python train.py --bottleneck="vq" --encoder_wave_channels=64 --decoder_norm="groupnorm" --decoder_widths=[16, 32, 64, 128, 128, 128] --decoder_blocks_per_level=1 --final_lr_fraction=0.1 --adamw_weight_decay_other_params=0.01
Rows from block 5 of the encoder of a small waveform VQ-VAE, named by matrix and row number. Rows with one number belong to one channel. Each number is 50 + 10 x the weight over its row's rms, rounded and kept within 0 to 99. All counts start at 0.
Before each channel's rows are labels from the 100 clips, of 14976, where the channel reaches its highest value: "responds to" is what is common among them. Only what is clearly more common there than usual is listed. The data: notes from a synthesiser with random patches. In brackets: how many of the 100, against the usual share in percent.
# convs0: first width-7 conv (encoder.blocks.5.convs.0.weight, 128x128x7, each kernel summed), inputs 0-127
# convs1: second width-7 conv (encoder.blocks.5.convs.1.weight, 128x128x7, transposed, each kernel summed), outputs 0-127

responds to: high-pass (51 vs 19.5)
convs0.69:65 56 41 46 40 61 70 52 32 43 31 53 47 46 59 52 41 53 59 30 45 41 63 22 49 55 37 53 47 59 33 47 43 56 41 47 46 55 45 60 50 52 64 45 57 53 47 55 55 43 51 39 74 52 44 49 48 65 46 37 50 52 72 54 51 36 59 37 57 58 43 55 65 35 55 58 51 52 50 49 53 41 54 43 68 79 44 28 43 58 57 42 46 54 66 56 53 53 61 75 66 47 45 46 66 48 49 30 50 46 38 45 61 44 44 64 46 53 47 54 54 53 46 58 56 45 65 53
convs1.69:44 44 34 63 52 43 58 40 42 66 65 41 66 61 64 35 30 36 53 47 43 51 56 63 72 52 57 48 47 43 64 55 49 39 49 53 30 50 39 47 52 44 51 43 54 33 56 29 56 54 52 49 39 38 38 31 48 59 58 58 39 45 40 51 63 45 41 50 57 41 71 50 44 66 50 62 53 50 29 69 41 43 48 50 42 37 44 39 63 44 68 65 43 54 51 54 44 56 44 53 41 51 63 43 42 38 31 67 55 53 55 56 32 37 56 35 43 38 48 50 59 39 46 41 42 46 54 43

responds to: drive (77 vs 25.4); noise (35 vs 10.1)
convs0.31:62 53 69 59 56 53 56 63 34 50 78 38 53 60 45 61 38 45 45 43 65 41 59 41 60 49 57 49 45 38 55 53 69 52 41 38 56 40 48 46 53 56 43 61 41 45 51 52 37 40 75 49 38 38 52 45 56 50 41 40 59 38 52 41 46 57 53 58 37 58 50 43 53 42 50 57 44 46 41 62 51 63 45 65 54 68 52 33 40 28 44 40 46 55 58 40 69 38 56 38 57 62 51 61 51 40 52 34 39 49 42 35 48 38 27 54 42 23 45 46 58 43 46 61 57 40 53 56
convs1.31:50 47 48 32 53 82 50 53 63 42 41 71 55 39 39 49 39 65 61 48 43 54 54 49 30 47 34 49 59 60 48 54 47 50 60 46 46 50 37 43 56 57 60 53 53 51 49 53 57 62 39 57 57 41 59 60 49 60 57 32 63 35 43 44 43 56 49 39 40 47 44 49 48 64 48 42 48 55 72 50 25 44 51 47 67 29 62 49 45 59 51 53 47 52 47 69 44 48 62 57 48 56 41 48 46 72 38 65 80 58 46 52 39 55 40 66 66 50 48 60 37 48 46 43 40 48 46 60

responds to: swell (51 vs 24.6); triangle (40 vs 9.9); pitch class: F (36 vs 7); pitch class: E (25 vs 6.5)
convs0.71:38 53 43 43 59 58 43 51 73 38 50 57 37 74 51 49 55 54 55 63 42 46 55 36 50 63 32 51 49 42 36 66 30 48 57 60 48 41 51 44 72 58 58 58 55 37 53 28 57 59 44 59 65 49 56 51 65 41 47 41 44 39 31 40 60 39 49 39 61 48 54 41 41 50 50 52 52 72 51 43 48 55 52 47 54 49 30 51 45 31 54 60 43 52 55 61 38 40 46 53 51 56 83 47 45 56 61 33 47 53 56 42 49 41 49 52 50 71 43 47 49 45 51 76 51 43 39 51
convs1.71:47 57 61 44 49 47 43 53 30 59 52 41 44 43 64 51 63 48 38 43 62 55 29 48 55 58 62 46 42 51 57 52 52 53 70 30 48 48 73 74 43 49 45 47 50 51 59 63 36 51 47 42 27 47 53 48 44 39 41 22 45 63 61 48 46 42 39 56 37 67 34 49 47 50 41 39 47 42 39 52 58 56 45 56 42 43 51 50 50 59 46 52 68 64 40 44 47 64 41 50 41 54 58 37 62 43 73 74 60 60 57 48 52 39 37 43 60 46 36 40 58 42 35 49 56 54 56 65

responds to: high-pass (45 vs 19.5); square (32 vs 9.9); oscillator: harmonic FM (27 vs 10)
convs0.54:43 42 46 48 59 60 53 73 43 37 58 50 52 38 38 36 49 49 50 46 46 71 45 68 48 47 30 59 46 43 58 60 64 54 64 56 40 62 33 48 51 55 55 38 57 43 51 40 42 52 60 34 24 57 45 51 66 76 60 42 55 52 54 47 49 50 42 79 61 56 54 43 62 43 56 48 52 57 56 43 63 43 47 58 47 41 45 54 41 48 56 37 47 40 68 42 51 46 43 43 64 47 46 66 56 50 38 46 44 33 74 49 53 40 46 54 46 38 42 26 41 53 40 40 55 60 55 36
convs1.54:52 62 44 38 54 54 73 57 56 58 59 32 49 66 74 37 48 54 34 51 45 57 56 36 56 45 45 36 49 40 36 53 43 45 35 47 49 45 49 61 38 53 77 62 56 62 47 60 52 46 44 59 64 35 53 52 39 28 30 56 42 36 38 45 55 48 63 50 51 39 64 65 46 40 43 55 50 48 66 14 50 51 50 45 57 41 46 63 43 57 69 52 42 61 48 53 59 57 45 61 40 62 48 61 43 61 47 32 51 49 39 48 63 58 46 54 50 39 47 55 43 41 52 49 55 54 46 45

responds to: high-pass (40 vs 19.5); pitch class: F (36 vs 7)
convs0.11:62 86 53 50 57 35 63 58 47 49 46 42 47 57 67 39 53 51 52 51 54 61 39 31 54 58 51 49 47 44 39 35 53 48 45 44 50 50 26 47 68 43 55 49 64 39 54 48 52 66 39 58 38 47 58 60 51 31 69 38 47 52 38 39 41 55 57 45 47 75 50 55 57 36 56 56 49 44 42 36 36 47 46 41 55 47 41 42 41 60 57 53 43 35 46 51 62 69 63 70 53 49 46 52 55 61 41 50 41 29 46 69 46 45 65 44 50 61 48 45 48 38 39 58 50 50 68 41
convs1.11:57 40 54 60 45 52 43 67 44 41 49 48 38 55 60 41 53 47 38 33 46 48 44 66 49 52 62 61 48 51 51 62 54 50 45 46 46 49 61 46 42 56 45 51 46 59 44 51 59 59 65 37 57 33 37 53 27 60 40 52 52 72 39 47 58 46 33 66 69 45 64 50 34 59 64 67 58 53 52 60 40 41 58 37 43 40 55 53 50 60 59 48 74 44 58 45 57 65 44 47 42 42 36 32 57 37 52 74 35 32 56 67 62 42 41 63 47 60 42 51 57 53 69 58 38 54 53 47

responds to: triangle (27 vs 9.9); pitch class: A (25 vs 6.8)
convs0.118:48 73 52 57 56 67 41 57 42 35 60 48 36 66 46 50 49 46 36 43 47 55 44 62 63 53 53 41 37 47 32 29 41 51 35 48 44 41 51 64 69 57 43 63 47 60 59 66 50 52 59 42 50 64 50 42 58 34 56 33 44 38 25 50 44 46 46 50 29 42 51 50 58 57 65 43 52 51 57 58 30 45 55 57 34 32 48 38 51 69 44 52 51 44 68 49 43 46 47 51 52 64 58 60 40 52 55 68 45 50 53 32 36 49 35 49 54 53 62 59 42 53 52 58 43 29 43 42
convs1.118:46 50 50 72 36 43 50 45 54 44 53 61 43 37 48 50 73 40 44 49 64 41 70 46 31 55 55 58 55 49 48 53 52 53 59 51 71 56 49 41 41 42 62 59 65 78 44 64 55 34 40 64 45 50 63 52 33 46 49 35 54 46 60 61 48 44 62 45 67 60 62 38 48 41 54 38 51 46 67 40 52 66 53 53 37 51 57 30 49 50 57 40 48 58 49 52 56 58 39 58 33 39 40 49 58 42 48 48 52 46 66 29 75 44 45 53 49 51 68 37 48 34 46 44 57 58 57 45

responds to: triangle (44 vs 9.9); pitch class: G# (38 vs 6.7); pitch class: A (27 vs 6.8)
convs0.92:34 48 55 46 67 60 54 49 30 51 49 50 36 47 71 52 50 59 65 48 62 41 45 42 47 52 46 37 56 28 34 50 45 47 44 47 32 51 40 43 40 43 39 51 62 42 53 44 26 53 52 51 60 47 61 46 52 49 50 51 58 52 55 51 31 64 41 25 33 59 47 55 55 56 45 34 66 44 72 37 48 53 50 52 40 45 49 57 50 72 39 62 57 54 40 71 60 58 22 42 35 49 48 42 42 59 41 43 53 51 65 47 40 52 48 54 54 58 58 47 49 46 54 52 70 30 49 48
convs1.92:46 69 56 54 32 44 60 54 56 59 44 65 50 52 50 48 49 34 39 43 49 57 34 62 56 60 66 60 48 58 40 60 63 59 70 55 40 50 47 45 49 50 63 56 55 49 55 60 53 47 54 65 52 36 45 51 42 51 47 45 29 44 54 57 46 35 74 64 53 42 57 55 42 54 40 76 59 53 46 66 49 58 49 31 45 48 39 54 70 47 51 41 55 57 71 16 42 48 57 52 68 54 37 60 52 56 54 45 48 62 47 54 53 54 59 56 47 28 46 51 39 52 35 68 55 64 50 53

responds to: pitch class: F (42 vs 7)
convs0.104:52 63 50 58 70 24 41 50 37 60 31 47 36 38 51 49 56 53 59 60 37 48 69 40 41 62 48 56 43 47 54 56 29 53 44 62 62 49 40 33 50 43 49 45 42 39 34 64 47 57 26 48 51 55 62 35 60 65 48 57 37 49 34 44 45 39 38 59 65 53 56 44 74 57 38 45 59 60 45 46 56 56 57 52 56 58 60 46 52 54 41 62 63 37 41 44 57 47 55 58 32 53 48 55 51 30 46 51 66 38 58 50 65 49 53 51 48 45 43 58 48 67 48 54 37 34 64 54
convs1.104:55 74 59 48 35 65 57 40 42 47 55 61 81 58 55 33 44 55 37 67 50 47 38 53 62 65 45 52 38 71 45 56 45 24 36 45 51 63 58 60 58 46 53 43 54 50 31 50 46 48 56 49 63 52 44 56 62 41 53 60 49 47 56 45 73 44 52 43 56 64 58 54 52 67 43 46 51 51 43 48 68 53 46 40 63 52 39 56 52 48 63 50 43 57 66 55 52 44 46 41 60 61 64 46 42 60 48 37 37 55 52 45 26 58 54 33 48 57 59 61 51 49 63 40 37 58 62 44

responds to: pitch class: F (52 vs 7)
convs0.46:52 63 55 40 42 60 54 46 57 49 46 42 53 35 53 38 59 48 56 61 54 58 50 61 38 52 60 34 32 52 53 42 46 42 52 41 61 52 59 39 47 48 36 35 54 40 67 74 62 67 54 56 45 59 54 34 29 49 57 61 46 46 57 44 59 48 44 62 51 46 40 49 74 34 63 41 47 57 56 51 39 47 69 56 56 47 53 33 54 43 56 76 51 52 66 56 48 67 48 71 54 64 38 66 55 52 46 50 40 48 67 60 30 44 48 40 63 50 53 37 53 48 52 66 39 35 46 47
convs1.46:61 47 39 44 46 40 51 46 45 35 39 43 45 57 43 72 47 44 45 38 49 51 41 49 40 58 42 51 59 49 50 62 47 76 54 59 47 35 53 58 54 47 58 43 51 48 37 22 40 53 64 41 53 36 47 53 48 52 46 44 34 41 44 55 42 47 41 57 55 49 60 40 28 64 48 41 47 50 49 65 52 35 48 38 50 36 44 44 53 57 42 23 46 36 29 55 54 59 49 45 52 39 41 36 49 38 44 27 35 36 38 49 55 40 29 53 34 43 70 52 34 42 45 39 59 38 51 48

responds to: tremolo (54 vs 24.8); drive (53 vs 25.4)
convs0.101:42 53 43 78 56 51 53 54 39 39 47 43 53 46 62 37 58 32 52 46 57 44 51 52 57 56 65 45 58 49 32 55 54 53 38 53 47 34 29 78 76 49 51 64 16 43 55 54 47 63 50 38 48 48 56 53 50 51 39 37 56 58 61 33 37 57 43 39 38 41 66 38 63 42 61 49 51 48 37 55 40 44 41 49 49 52 22 44 45 52 60 34 45 46 69 38 57 48 46 50 45 49 60 46 50 42 46 56 44 40 54 48 43 39 45 55 35 46 52 56 47 60 55 40 55 52 61 48
convs1.101:39 55 47 61 43 27 53 42 45 75 59 54 37 56 45 41 44 43 52 52 49 51 39 18 60 60 42 61 57 60 44 41 54 44 56 52 42 62 46 53 50 57 55 51 52 51 61 40 49 37 54 45 57 70 61 72 42 46 43 42 49 43 37 49 42 32 53 63 42 40 60 54 39 62 52 46 56 57 39 55 70 69 50 46 51 44 33 55 67 54 38 55 35 53 69 36 57 52 54 49 49 46 49 62 45 54 55 57 49 56 57 39 50 46 43 51 63 68 30 61 53 40 32 48 31 55 29 50

responds to: bass register (51 vs 22.8); oscillator: inharmonic FM (27 vs 10)
convs0.95:41 37 49 50 44 41 52 51 59 55 64 41 42 57 39 50 44 48 55 59 18 39 58 57 47 35 57 41 47 55 52 48 55 57 62 55 40 52 37 45 47 56 47 46 54 41 28 56 36 53 35 58 40 60 46 59 61 43 30 37 49 49 53 45 37 48 47 49 52 33 31 50 37 60 47 46 75 36 50 41 38 29 60 49 28 46 42 67 43 39 40 45 45 38 48 46 52 41 37 56 28 55 62 41 54 31 41 62 49 54 39 54 57 39 48 51 41 43 54 53 33 44 46 36 28 48 52 45
convs1.95:38 72 33 49 43 62 40 55 48 51 51 52 46 52 22 45 52 66 60 52 65 57 52 51 64 60 45 68 55 51 58 40 48 52 43 42 57 60 25 63 52 59 64 52 41 55 49 54 59 55 49 48 48 42 48 64 25 68 38 44 50 48 61 81 53 58 59 57 53 61 47 58 52 54 38 37 42 46 39 63 47 58 41 62 52 44 55 51 58 53 48 46 48 27 47 31 55 42 55 49 62 46 41 55 43 37 49 51 40 35 68 64 53 36 53 43 51 55 37 66 44 50 37 41 56 53 34 52

responds to: drive (82 vs 25.4)
convs0.57:55 37 43 51 58 35 31 38 47 21 38 56 48 49 44 33 63 48 47 54 42 41 52 47 49 45 35 74 45 53 52 70 54 43 62 42 43 40 47 63 43 57 52 59 39 57 43 48 54 43 44 73 56 48 36 51 48 35 49 41 55 51 55 41 28 47 63 40 57 60 48 49 46 51 50 51 59 58 47 45 56 60 36 45 49 33 62 63 40 62 52 53 40 42 50 35 43 53 42 53 35 58 54 68 48 52 53 58 59 35 53 30 55 50 53 52 54 33 50 43 60 69 75 56 56 46 71 37
convs1.57:25 61 43 56 42 41 39 43 52 45 57 56 54 52 64 62 42 52 45 43 54 32 47 37 52 41 35 67 36 66 49 50 37 36 57 45 53 41 65 55 73 46 57 45 48 54 61 53 59 54 43 35 55 49 56 57 68 41 54 45 63 50 63 50 69 49 86 48 58 27 45 51 56 60 53 54 62 45 36 61 41 54 50 56 47 46 42 42 40 39 52 59 44 53 42 49 55 40 58 41 43 47 62 41 61 44 55 59 37 40 49 58 69 40 62 63 45 59 52 63 56 59 34 48 54 40 40 65

responds to: drive (63 vs 25.4)
convs0.99:51 67 54 55 53 48 52 50 72 72 59 59 49 73 55 62 28 52 57 33 49 31 49 68 43 44 51 42 55 46 46 36 71 37 45 39 55 49 40 62 51 41 58 41 58 50 32 52 38 63 66 38 49 46 42 58 55 42 64 65 53 35 53 39 52 48 55 46 40 36 54 42 43 41 51 68 45 50 35 60 50 44 52 50 51 75 60 41 43 66 59 47 52 55 61 32 61 59 55 54 51 45 51 42 64 36 47 46 59 67 52 63 45 49 49 58 54 46 52 46 52 41 40 46 39 32 58 65
convs1.99:54 42 48 61 54 55 43 32 35 53 46 35 35 47 51 36 57 78 48 44 57 58 44 47 57 61 54 49 37 46 50 43 49 41 46 71 32 43 53 24 63 36 50 30 37 54 52 43 45 67 60 50 41 53 47 44 41 34 41 58 54 75 56 45 40 57 61 64 55 43 46 37 56 42 58 46 46 43 53 55 58 40 44 47 52 51 52 40 35 52 42 56 67 55 38 36 40 64 58 41 53 50 63 42 48 44 59 74 58 37 59 42 58 55 59 45 33 44 41 51 52 50 66 27 53 43 45 53

responds to: triangle (33 vs 9.9)
convs0.13:37 49 44 54 62 46 63 51 78 25 61 49 40 47 57 51 47 46 53 50 59 50 51 36 49 64 57 47 40 50 42 38 48 62 47 49 47 33 40 37 32 33 26 46 36 40 58 71 43 59 57 71 57 59 49 47 66 55 46 60 57 38 50 54 80 40 41 49 63 42 41 49 47 63 50 50 38 46 58 65 61 45 45 55 46 41 50 61 58 30 54 50 41 46 45 51 46 51 61 40 47 57 36 55 66 60 48 47 37 44 45 37 46 48 45 50 51 36 69 45 38 40 33 49 46 46 51 42
convs1.13:47 47 51 54 40 44 47 57 55 41 40 56 38 47 45 44 52 43 49 49 51 60 67 78 49 51 47 48 42 66 68 59 41 61 32 47 48 60 52 35 54 55 68 51 56 41 51 49 46 60 67 48 47 50 32 52 39 36 54 61 40 58 51 54 51 53 50 54 64 55 41 54 51 36 73 54 67 65 50 39 50 59 48 42 46 60 39 43 41 72 57 62 47 59 43 57 66 69 42 57 47 24 45 32 65 53 38 44 34 40 50 52 48 47 53 58 58 51 57 31 46 44 50 49 67 21 54 43

responds to: drive (78 vs 25.4)
convs0.87:70 49 47 59 62 37 38 42 41 41 57 59 38 45 48 64 47 59 56 59 60 71 38 56 29 57 58 43 49 41 46 38 43 59 47 41 49 47 29 45 59 37 56 72 58 44 54 58 41 48 44 50 58 39 72 45 42 39 53 64 36 44 30 52 51 44 30 45 47 49 74 41 35 37 55 37 51 70 42 69 54 62 37 48 47 49 60 45 51 49 47 51 36 50 42 63 49 42 61 43 39 30 51 40 50 56 47 53 49 49 58 44 58 53 71 50 44 64 60 52 49 64 58 50 45 41 49 35
convs1.87:42 56 47 50 38 67 50 53 56 44 45 43 46 46 49 38 49 52 53 42 44 49 69 46 63 52 66 52 45 57 51 54 54 49 58 40 71 45 38 42 50 38 48 71 53 56 56 45 52 49 51 37 65 67 48 31 31 49 58 74 46 63 55 58 62 54 45 52 58 34 60 55 63 42 51 61 28 42 49 47 56 41 53 64 68 56 42 57 69 48 52 75 60 47 54 47 48 43 49 52 58 50 47 39 35 67 70 61 42 53 68 38 42 46 37 42 36 45 24 50 43 34 47 50 54 64 55 54

responds to: high-pass (40 vs 19.5); square (25 vs 9.9)
convs0.94:42 55 53 32 51 33 62 50 50 44 42 55 47 62 49 50 42 56 52 42 43 40 44 55 57 47 45 49 49 29 64 78 43 47 51 50 39 55 45 70 42 62 40 46 71 53 41 29 50 50 37 36 41 40 47 49 50 54 42 43 62 40 40 44 66 55 41 61 50 52 58 50 61 35 70 58 62 31 52 51 54 46 36 57 47 63 64 56 36 65 29 52 49 36 51 54 49 39 47 48 55 59 54 49 74 58 41 37 50 51 56 62 62 43 29 48 46 49 61 47 69 56 43 46 39 55 67 47
convs1.94:42 43 36 41 44 41 50 42 51 56 49 49 51 60 56 55 59 60 42 48 53 46 46 48 60 51 52 66 49 68 41 29 51 51 54 41 62 58 59 59 49 34 42 36 37 57 37 61 37 49 41 80 60 51 46 46 52 70 46 38 37 39 47 50 27 46 55 45 46 37 43 58 60 63 46 50 58 49 27 49 44 57 68 50 45 42 38 57 41 42 44 50 52 50 54 41 66 48 53 54 47 34 46 40 37 59 65 60 58 69 50 50 33 46 61 41 37 46 33 59 41 46 29 46 30 67 64 55

responds to: drive (73 vs 25.4)
convs0.44:34 49 46 44 25 47 50 62 54 41 42 57 33 63 47 62 53 30 66 46 31 54 65 52 57 39 70 44 53 54 42 48 61 57 54 25 44 56 52 54 56 55 48 55 42 56 56 68 56 44 70 42 45 47 43 63 48 42 47 55 60 42 61 51 50 57 48 42 54 68 56 42 49 60 45 54 46 40 52 50 38 72 58 55 57 67 59 40 40 58 44 53 52 33 38 44 65 42 66 58 42 53 42 58 41 40 59 35 56 63 46 51 54 22 56 44 56 59 36 25 58 48 44 46 50 59 49 47
convs1.44:63 48 37 50 65 52 47 45 41 44 05 57 60 50 40 49 55 72 49 54 56 43 23 57 61 43 39 48 52 50 56 44 51 56 56 52 44 52 63 50 43 45 47 48 48 53 39 39 46 58 36 44 47 33 53 37 47 67 69 31 35 54 47 38 45 51 49 56 46 69 41 54 55 66 47 59 32 60 37 60 49 56 46 57 50 44 35 50 44 49 50 43 28 59 41 62 37 50 55 55 36 54 61 42 50 44 33 33 41 45 46 59 58 39 47 56 52 40 55 53 39 36 54 45 64 57 53 60

responds to: triangle (29 vs 9.9); pitch class: G# (28 vs 6.7)
convs0.39:40 64 53 49 27 51 48 45 52 42 46 59 38 55 49 64 58 41 45 46 60 64 48 58 59 46 45 50 54 60 44 23 58 49 59 69 16 43 52 37 67 37 55 52 39 40 69 60 49 42 70 35 34 49 57 37 63 43 52 61 57 51 54 49 51 36 41 44 70 61 54 43 49 43 58 41 40 52 38 43 59 54 48 46 45 59 49 52 50 41 71 45 60 48 45 36 42 52 64 35 42 64 54 46 48 45 54 43 42 54 57 38 28 55 62 50 46 36 59 46 34 52 47 50 57 48 54 32
convs1.39:44 34 40 45 52 49 40 60 58 25 48 33 49 52 56 41 48 42 55 47 50 48 57 53 43 49 51 56 56 66 57 69 51 48 73 45 71 59 51 61 51 50 79 55 52 50 54 50 48 45 54 30 55 57 46 37 36 49 37 24 31 50 52 57 52 54 52 62 35 34 50 44 41 58 43 48 60 46 53 46 56 49 39 48 58 40 52 35 16 39 32 61 48 55 56 65 52 35 61 55 47 33 44 48 48 66 48 38 53 41 52 49 72 62 46 57 45 64 54 44 47 48 60 46 52 49 45 54

responds to: swell (60 vs 24.6); drive (56 vs 25.4); triangle (35 vs 9.9); oscillator: square (29 vs 9.9)
convs0.115:69 45 56 68 44 47 60 51 60 53 55 47 29 49 67 37 53 46 42 49 73 56 55 60 43 52 58 45 46 37 69 49 56 46 45 38 35 53 61 54 31 32 46 40 31 43 60 51 47 41 50 58 52 49 49 51 54 66 61 50 35 74 58 49 70 47 52 52 40 66 47 27 47 63 55 61 55 56 42 58 61 39 35 58 49 51 63 55 38 44 39 42 59 56 37 45 30 55 46 44 53 49 62 75 35 46 36 43 41 36 47 54 54 43 64 40 55 53 62 51 42 53 57 42 46 61 57 52
convs1.115:66 43 55 21 44 60 45 55 43 60 56 38 56 43 45 41 52 54 63 50 44 54 54 52 47 37 67 38 36 45 31 54 61 43 45 53 51 33 75 37 54 41 42 53 56 79 44 57 37 49 48 44 35 43 76 47 46 53 59 56 54 57 41 45 56 50 46 31 56 39 38 55 44 40 46 50 37 54 57 55 55 43 74 60 37 52 57 35 30 53 51 47 47 45 45 53 70 43 59 60 49 44 55 54 68 47 38 45 47 62 34 59 42 46 43 49 43 33 57 45 52 43 50 63 57 36 53 61

responds to: bass register (47 vs 22.8); triangle (37 vs 9.9)
convs0.49:27 59 37 47 55 48 46 56 49 56 35 44 56 50 46 32 47 41 40 47 24 43 69 45 46 42 54 38 44 53 55 55 53 41 40 46 53 52 41 62 48 54 55 40 35 53 43 48 56 44 33 49 41 54 58 49 77 40 48 48 61 49 45 49 55 57 44 57 63 52 55 48 45 50 53 53 60 34 33 49 36 48 36 60 34 51 58 63 67 54 53 37 37 39 57 55 62 41 55 51 29 88 43 62 48 51 55 44 69 59 50 35 54 56 44 54 62 41 47 42 46 44 45 68 47 49 48 29
convs1.49:62 59 53 33 37 41 72 53 40 46 33 65 49 59 45 60 39 43 68 51 42 46 39 50 42 62 37 56 49 50 50 44 49 43 41 45 44 43 56 59 46 75 45 66 62 44 46 46 39 39 55 46 42 50 72 74 30 67 55 60 38 44 60 58 43 39 55 42 60 44 46 26 59 59 53 62 55 54 34 47 60 44 55 29 61 52 46 54 48 55 44 51 51 59 62 44 55 51 36 57 55 34 43 38 43 63 66 44 51 48 54 41 50 62 53 41 51 67 62 32 40 51 55 48 44 64 56 49

responds to: triangle (29 vs 9.9); pitch class: G# (26 vs 6.7)
convs0.34:62 42 46 57 45 43 49 49 50 43 45 51 37 52 53 53 45 47 53 54 48 56 42 69 44 57 51 54 40 42 51 60 42 61 41 60 51 66 53 51 63 43 29 49 15 58 41 58 47 61 36 57 55 58 52 58 37 52 50 36 50 65 47 42 28 51 38 58 50 59 39 36 47 33 66 53 53 42 46 46 40 35 68 52 42 62 44 44 58 19 42 56 50 68 52 55 36 37 68 22 57 72 47 54 42 47 50 48 44 54 43 54 54 56 47 31 57 57 55 41 50 45 35 61 52 47 54 53
convs1.34:49 71 40 72 44 49 42 50 41 64 50 65 58 61 45 61 46 52 57 59 44 55 71 30 51 55 39 46 55 53 33 56 44 38 38 48 43 47 52 65 47 31 34 52 81 32 55 32 50 30 41 49 55 54 46 45 44 51 54 64 51 45 44 63 43 52 45 51 41 33 53 60 59 50 56 52 35 62 43 43 52 59 49 47 49 43 51 62 55 78 45 38 40 26 47 53 59 50 51 64 45 51 45 52 44 42 50 45 45 71 38 38 55 48 66 54 55 42 46 58 34 50 43 50 56 58 43 61

responds to: drive (63 vs 25.4); pitch class: C (25 vs 6.7)
convs0.103:41 41 63 47 41 59 59 45 32 45 42 45 43 43 42 70 62 50 49 46 33 35 56 41 40 62 48 49 46 41 62 51 46 33 42 37 55 44 35 63 55 50 64 31 47 45 42 58 49 45 65 37 60 65 48 39 48 59 35 43 41 41 60 49 41 42 48 51 80 53 47 56 64 56 53 53 58 49 55 48 58 45 55 43 57 55 52 53 40 40 44 46 39 70 50 42 53 50 55 57 34 45 52 57 61 67 44 42 53 51 34 44 66 73 47 69 41 22 36 35 52 45 51 58 58 40 55 63
convs1.103:39 37 50 35 43 33 59 54 44 38 34 69 57 48 56 40 53 73 39 53 39 42 47 57 53 49 59 53 56 38 53 44 52 32 40 52 40 50 57 44 59 57 46 60 43 51 64 37 47 55 39 45 50 36 35 48 53 69 71 67 52 49 42 42 57 55 50 45 40 32 45 39 44 50 48 67 47 72 32 63 54 54 37 52 39 50 53 64 46 53 41 65 46 71 60 52 55 49 61 45 47 56 59 48 54 56 29 60 26 45 48 60 35 55 57 51 52 40 71 38 51 45 59 48 56 49 55 32

responds to: swell (51 vs 24.6); pitch class: B (30 vs 6.6); square (26 vs 9.9)
convs0.97:50 61 53 82 46 50 58 36 49 46 54 53 46 62 45 56 54 43 55 50 67 45 42 69 39 47 39 48 32 47 64 41 46 49 51 48 46 52 51 45 53 65 54 40 29 54 57 34 43 49 49 40 61 46 45 50 51 52 33 73 36 47 48 42 60 53 44 52 43 80 64 49 28 57 49 40 39 54 41 57 65 49 19 52 35 48 60 51 40 61 52 47 43 40 36 61 54 54 44 41 35 61 50 53 67 65 53 56 41 45 37 39 42 41 52 50 51 59 53 53 58 59 45 53 49 41 69 44
convs1.97:48 44 60 46 54 52 63 57 42 53 60 44 57 38 48 57 48 35 50 69 55 55 35 52 38 47 58 50 39 30 44 54 50 54 56 51 47 50 64 43 54 52 63 59 77 51 42 38 55 40 56 63 38 40 53 39 41 50 48 46 55 54 29 48 48 35 46 48 66 36 44 31 52 50 39 65 49 48 63 43 30 33 69 41 54 48 42 47 53 49 61 49 56 48 53 48 72 65 56 61 68 40 40 51 62 40 43 67 46 61 56 49 54 52 37 64 20 61 42 36 45 45 37 68 54 52 36 48

responds to: triangle (43 vs 9.9)
convs0.64:52 48 56 48 58 69 53 50 53 49 53 64 25 46 32 57 40 55 52 51 57 58 27 52 46 37 45 48 52 65 42 58 66 54 50 49 45 46 54 51 38 56 62 41 70 41 53 56 59 41 49 42 36 49 50 46 91 47 67 49 48 46 70 49 48 44 51 78 56 52 47 49 54 63 47 68 47 52 44 36 30 52 50 43 43 57 52 44 65 43 49 47 30 44 55 66 66 48 52 49 61 49 52 37 63 43 62 37 47 44 58 65 50 53 39 35 52 42 58 43 60 47 44 60 59 38 45 50
convs1.64:50 58 48 49 52 54 58 35 47 52 48 47 52 52 56 50 68 64 72 43 55 56 67 41 63 46 58 50 66 48 38 41 56 46 41 54 68 50 69 48 43 22 52 38 44 61 54 52 36 49 62 52 47 59 58 38 21 54 29 46 55 42 32 43 56 53 55 29 60 51 51 44 59 42 54 58 45 44 44 26 42 54 59 56 57 19 52 48 61 49 49 51 49 56 44 51 49 48 36 42 36 40 62 53 49 55 41 43 58 41 53 54 49 56 50 33 42 47 41 57 54 51 56 42 44 24 67 56

responds to: pitch class: F (35 vs 7); triangle (29 vs 9.9); square (28 vs 9.9)
convs0.110:44 68 50 56 45 39 48 60 57 52 47 49 41 77 59 56 60 44 57 46 52 48 36 60 54 76 60 64 16 48 40 50 47 40 35 46 41 58 63 50 46 51 47 35 31 52 57 64 50 48 35 46 45 56 39 41 47 48 53 45 41 54 36 46 67 68 40 66 62 50 41 44 76 60 40 54 53 44 57 56 67 50 46 41 53 60 72 51 51 46 55 54 57 47 61 57 48 52 55 35 39 73 46 65 53 35 52 47 42 53 56 53 36 42 58 49 47 60 52 44 43 46 44 51 32 53 47 53
convs1.110:41 36 56 50 57 40 65 45 46 68 62 27 59 53 47 42 47 52 53 43 46 40 40 45 42 47 51 38 76 48 59 59 33 63 33 50 45 55 53 43 52 45 55 44 58 49 32 52 49 51 66 48 49 39 77 49 68 42 55 44 55 55 54 48 45 52 35 47 76 51 59 45 50 40 69 45 48 37 56 35 39 59 66 54 58 50 32 53 38 58 56 21 62 48 55 61 50 50 49 61 45 41 48 61 63 48 44 42 48 36 50 35 55 39 34 47 51 59 47 38 37 46 58 57 56 43 54 35